python train.py --encoder_arch="crnn" --model="encoder-decoder audio transcriber" --dataset="two synthetic voices taking turns or overlapping, over music, noise or silence" --train_examples=26041 --noise_aug=0.002 --n_mels=80 --hop_length=160 --input="log_mel" --spec_augment=false --win_length=512 --tokenizer="word" --vocab_size=209 --encoder_norm="layernorm" --encoder_activation="relu" --encoder_depths=[1, 1, 1] --encoder_kernel_size=5 --encoder_stem="single" --encoder_widths=[128, 128, 128] --encoder_rnn_width=256 --encoder_rnn="lstm" --encoder_bidirectional=false --encoder_rnn_residual=true --encoder_rnn_layers=5 --fusion="cross_attention" --decoder_width=320 --decoder_layers=6 --decoder_norm="layernorm" --decoder_norm_position="pre" --decoder_activation="squared_relu" --decoder_mlp_ratio=6 --decoder_head_dim=32 --decoder_fused_qkv=true --decoder_bias="all" --decoder_qk_norm=false --decoder_parallel_block=false --decoder_inner_norm=false --decoder_positions="rope" --decoder_cross_attention_every=2 --decoder_tie_embeddings=true --residual_init="none" --optimizer="adamw" --lr=0.0019 --beta1=0.95 --beta2=0.999 --eps=1e-06 --grad_clip=3.0 --ema_decay=0.99 --steps=3800 --batch_size=64 --epochs=9.3 --lr_schedule="step" --warmup_steps=70 --weight_decay=0.3
Rows from block 3 of the text decoder, named by matrix and row number. Rows with one number belong to one attention dimension. Each number is 200 + 20 x the weight over its row's rms, rounded and kept within 0 to 999. All counts start at 0. After the name is the row's rms in percent of the matrix's.
# q: attention query, key and value (stacked) (decoder.blocks.3.attn.qkv.weight, 960x320, the q third), inputs 297-319
# k: attention query, key and value (stacked) (decoder.blocks.3.attn.qkv.weight, 960x320, the k third), inputs 297-319
q.218,066,160,214,156,215,196,197,185,223,230,191,185,214,203,243,176,195,213,210,217,238,164,185,191
k.218,063,213,218,171,198,182,199,227,192,215,189,191,197,227,179,199,220,162,195,216,202,201,201,191
q.219,090,233,169,226,190,193,210,214,175,154,166,197,213,243,158,185,223,190,206,188,164,216,214,172
k.219,100,171,227,198,192,183,197,171,190,216,233,201,200,198,193,206,201,218,195,212,206,222,171,202
q.220,077,188,183,186,179,152,196,232,193,204,208,213,205,216,162,173,193,171,219,202,184,219,196,151
k.220,076,192,182,202,196,187,222,163,200,224,206,205,173,199,176,182,208,195,227,213,219,209,157,145
q.221,084,186,217,174,207,194,217,188,215,237,201,198,193,178,212,202,181,240,187,223,221,187,189,219
k.221,078,258,191,231,187,200,196,222,187,189,167,200,207,195,190,228,182,177,199,182,153,195,236,221
q.222,110,201,195,220,207,201,194,205,168,197,188,201,219,241,165,198,236,167,201,200,149,214,203,175
k.222,113,221,218,194,187,182,216,178,203,238,216,183,200,220,196,187,220,223,194,216,228,216,175,195
q.223,074,207,173,213,207,195,214,206,200,203,200,210,203,211,181,210,193,183,184,210,178,187,221,186
k.223,077,187,216,180,228,185,210,208,203,199,213,182,220,192,214,175,218,217,184,212,220,213,185,183
q.224,244,215,199,230,215,217,232,233,222,190,201,224,182,223,163,183,215,190,214,189,194,213,215,203
k.224,165,220,196,198,211,208,206,185,215,225,227,187,198,204,204,195,207,236,192,196,230,238,212,197
q.225,089,232,178,214,215,210,220,205,216,172,211,184,188,202,178,209,204,184,182,201,182,207,215,206
k.225,149,195,200,203,208,195,213,233,224,154,172,193,198,176,203,212,196,187,214,156,177,182,209,197
q.226,073,182,213,174,172,162,174,146,184,233,211,167,212,187,195,188,197,225,204,205,235,201,192,189
k.226,130,149,227,165,160,181,205,208,213,195,224,160,234,186,220,167,192,187,226,189,191,244,180,178
q.227,177,219,187,221,214,219,224,222,207,178,169,208,186,193,195,216,213,191,180,176,180,200,234,204
k.227,185,242,174,213,236,229,185,202,184,192,166,237,174,206,197,237,215,196,181,183,194,169,217,225
q.228,078,213,212,200,209,184,216,227,212,177,227,179,220,197,181,174,198,216,207,236,169,197,220,171
k.228,130,237,144,214,214,218,190,204,173,214,173,233,182,204,184,223,209,190,159,199,198,167,167,221
q.229,109,204,218,217,210,224,236,233,217,164,208,232,199,210,206,210,213,205,222,193,186,210,248,232
k.229,131,224,194,184,233,222,225,199,206,189,161,200,201,176,236,229,206,196,180,185,195,176,216,227
q.230,106,219,218,213,224,196,242,201,223,182,222,193,194,203,178,205,193,216,202,182,193,198,233,204
k.230,125,252,181,206,235,220,226,216,201,213,153,218,154,214,210,243,215,203,183,207,189,173,205,223
q.231,113,170,192,197,176,194,161,191,183,222,195,179,194,185,198,198,186,177,182,218,211,222,154,185
k.231,127,168,242,177,168,169,200,191,217,194,245,173,247,201,214,158,195,204,235,177,201,244,188,171
q.232,095,178,202,174,185,191,155,189,187,207,186,184,196,196,199,186,193,201,201,191,219,185,159,190
k.232,149,173,226,192,173,163,199,183,216,208,226,166,223,211,219,158,192,208,229,197,205,233,187,185
q.233,112,221,217,213,219,229,235,240,223,157,202,203,165,200,200,208,231,195,190,183,178,203,249,215
k.233,142,192,206,199,185,211,191,197,204,174,167,202,205,177,235,219,180,193,188,183,175,176,190,204
q.234,097,195,215,231,220,200,218,211,207,174,191,191,196,193,209,191,208,203,209,190,174,175,229,196
k.234,119,204,185,208,209,231,198,201,174,171,175,216,218,190,229,235,199,180,195,180,185,181,195,218
q.235,128,178,196,213,148,181,178,179,175,219,212,167,216,200,209,189,181,199,200,226,211,200,163,188
k.235,143,158,235,178,167,179,210,195,216,196,247,184,241,204,199,165,211,212,230,204,203,215,210,183
q.236,099,183,178,207,179,187,158,187,187,242,186,215,188,189,214,193,188,216,189,220,205,213,171,201
k.236,118,168,236,196,181,188,209,198,223,212,252,186,217,213,177,171,201,211,220,218,218,221,182,171
q.237,112,192,211,180,184,185,152,167,160,240,186,191,217,170,186,214,182,229,200,211,208,180,159,196
k.237,150,221,163,210,228,196,225,193,194,227,217,204,160,222,182,190,205,210,218,241,229,222,214,204
q.238,124,220,198,218,233,210,233,207,192,184,186,214,175,192,190,213,207,211,209,177,211,209,241,220
k.238,157,235,150,210,238,217,203,201,187,183,165,233,168,193,189,226,207,197,168,197,192,170,201,216
q.239,081,213,199,202,220,216,222,208,221,164,169,209,200,202,218,231,216,169,212,200,184,207,247,230
k.239,102,200,228,190,189,188,170,223,215,159,217,201,212,208,203,197,214,174,196,180,176,224,180,196
q.240,089,202,211,200,226,183,194,224,223,205,181,210,170,204,203,229,196,188,205,204,170,231,204,210
k.240,170,193,222,219,204,211,212,233,218,185,201,178,226,188,219,181,206,190,220,164,178,212,211,187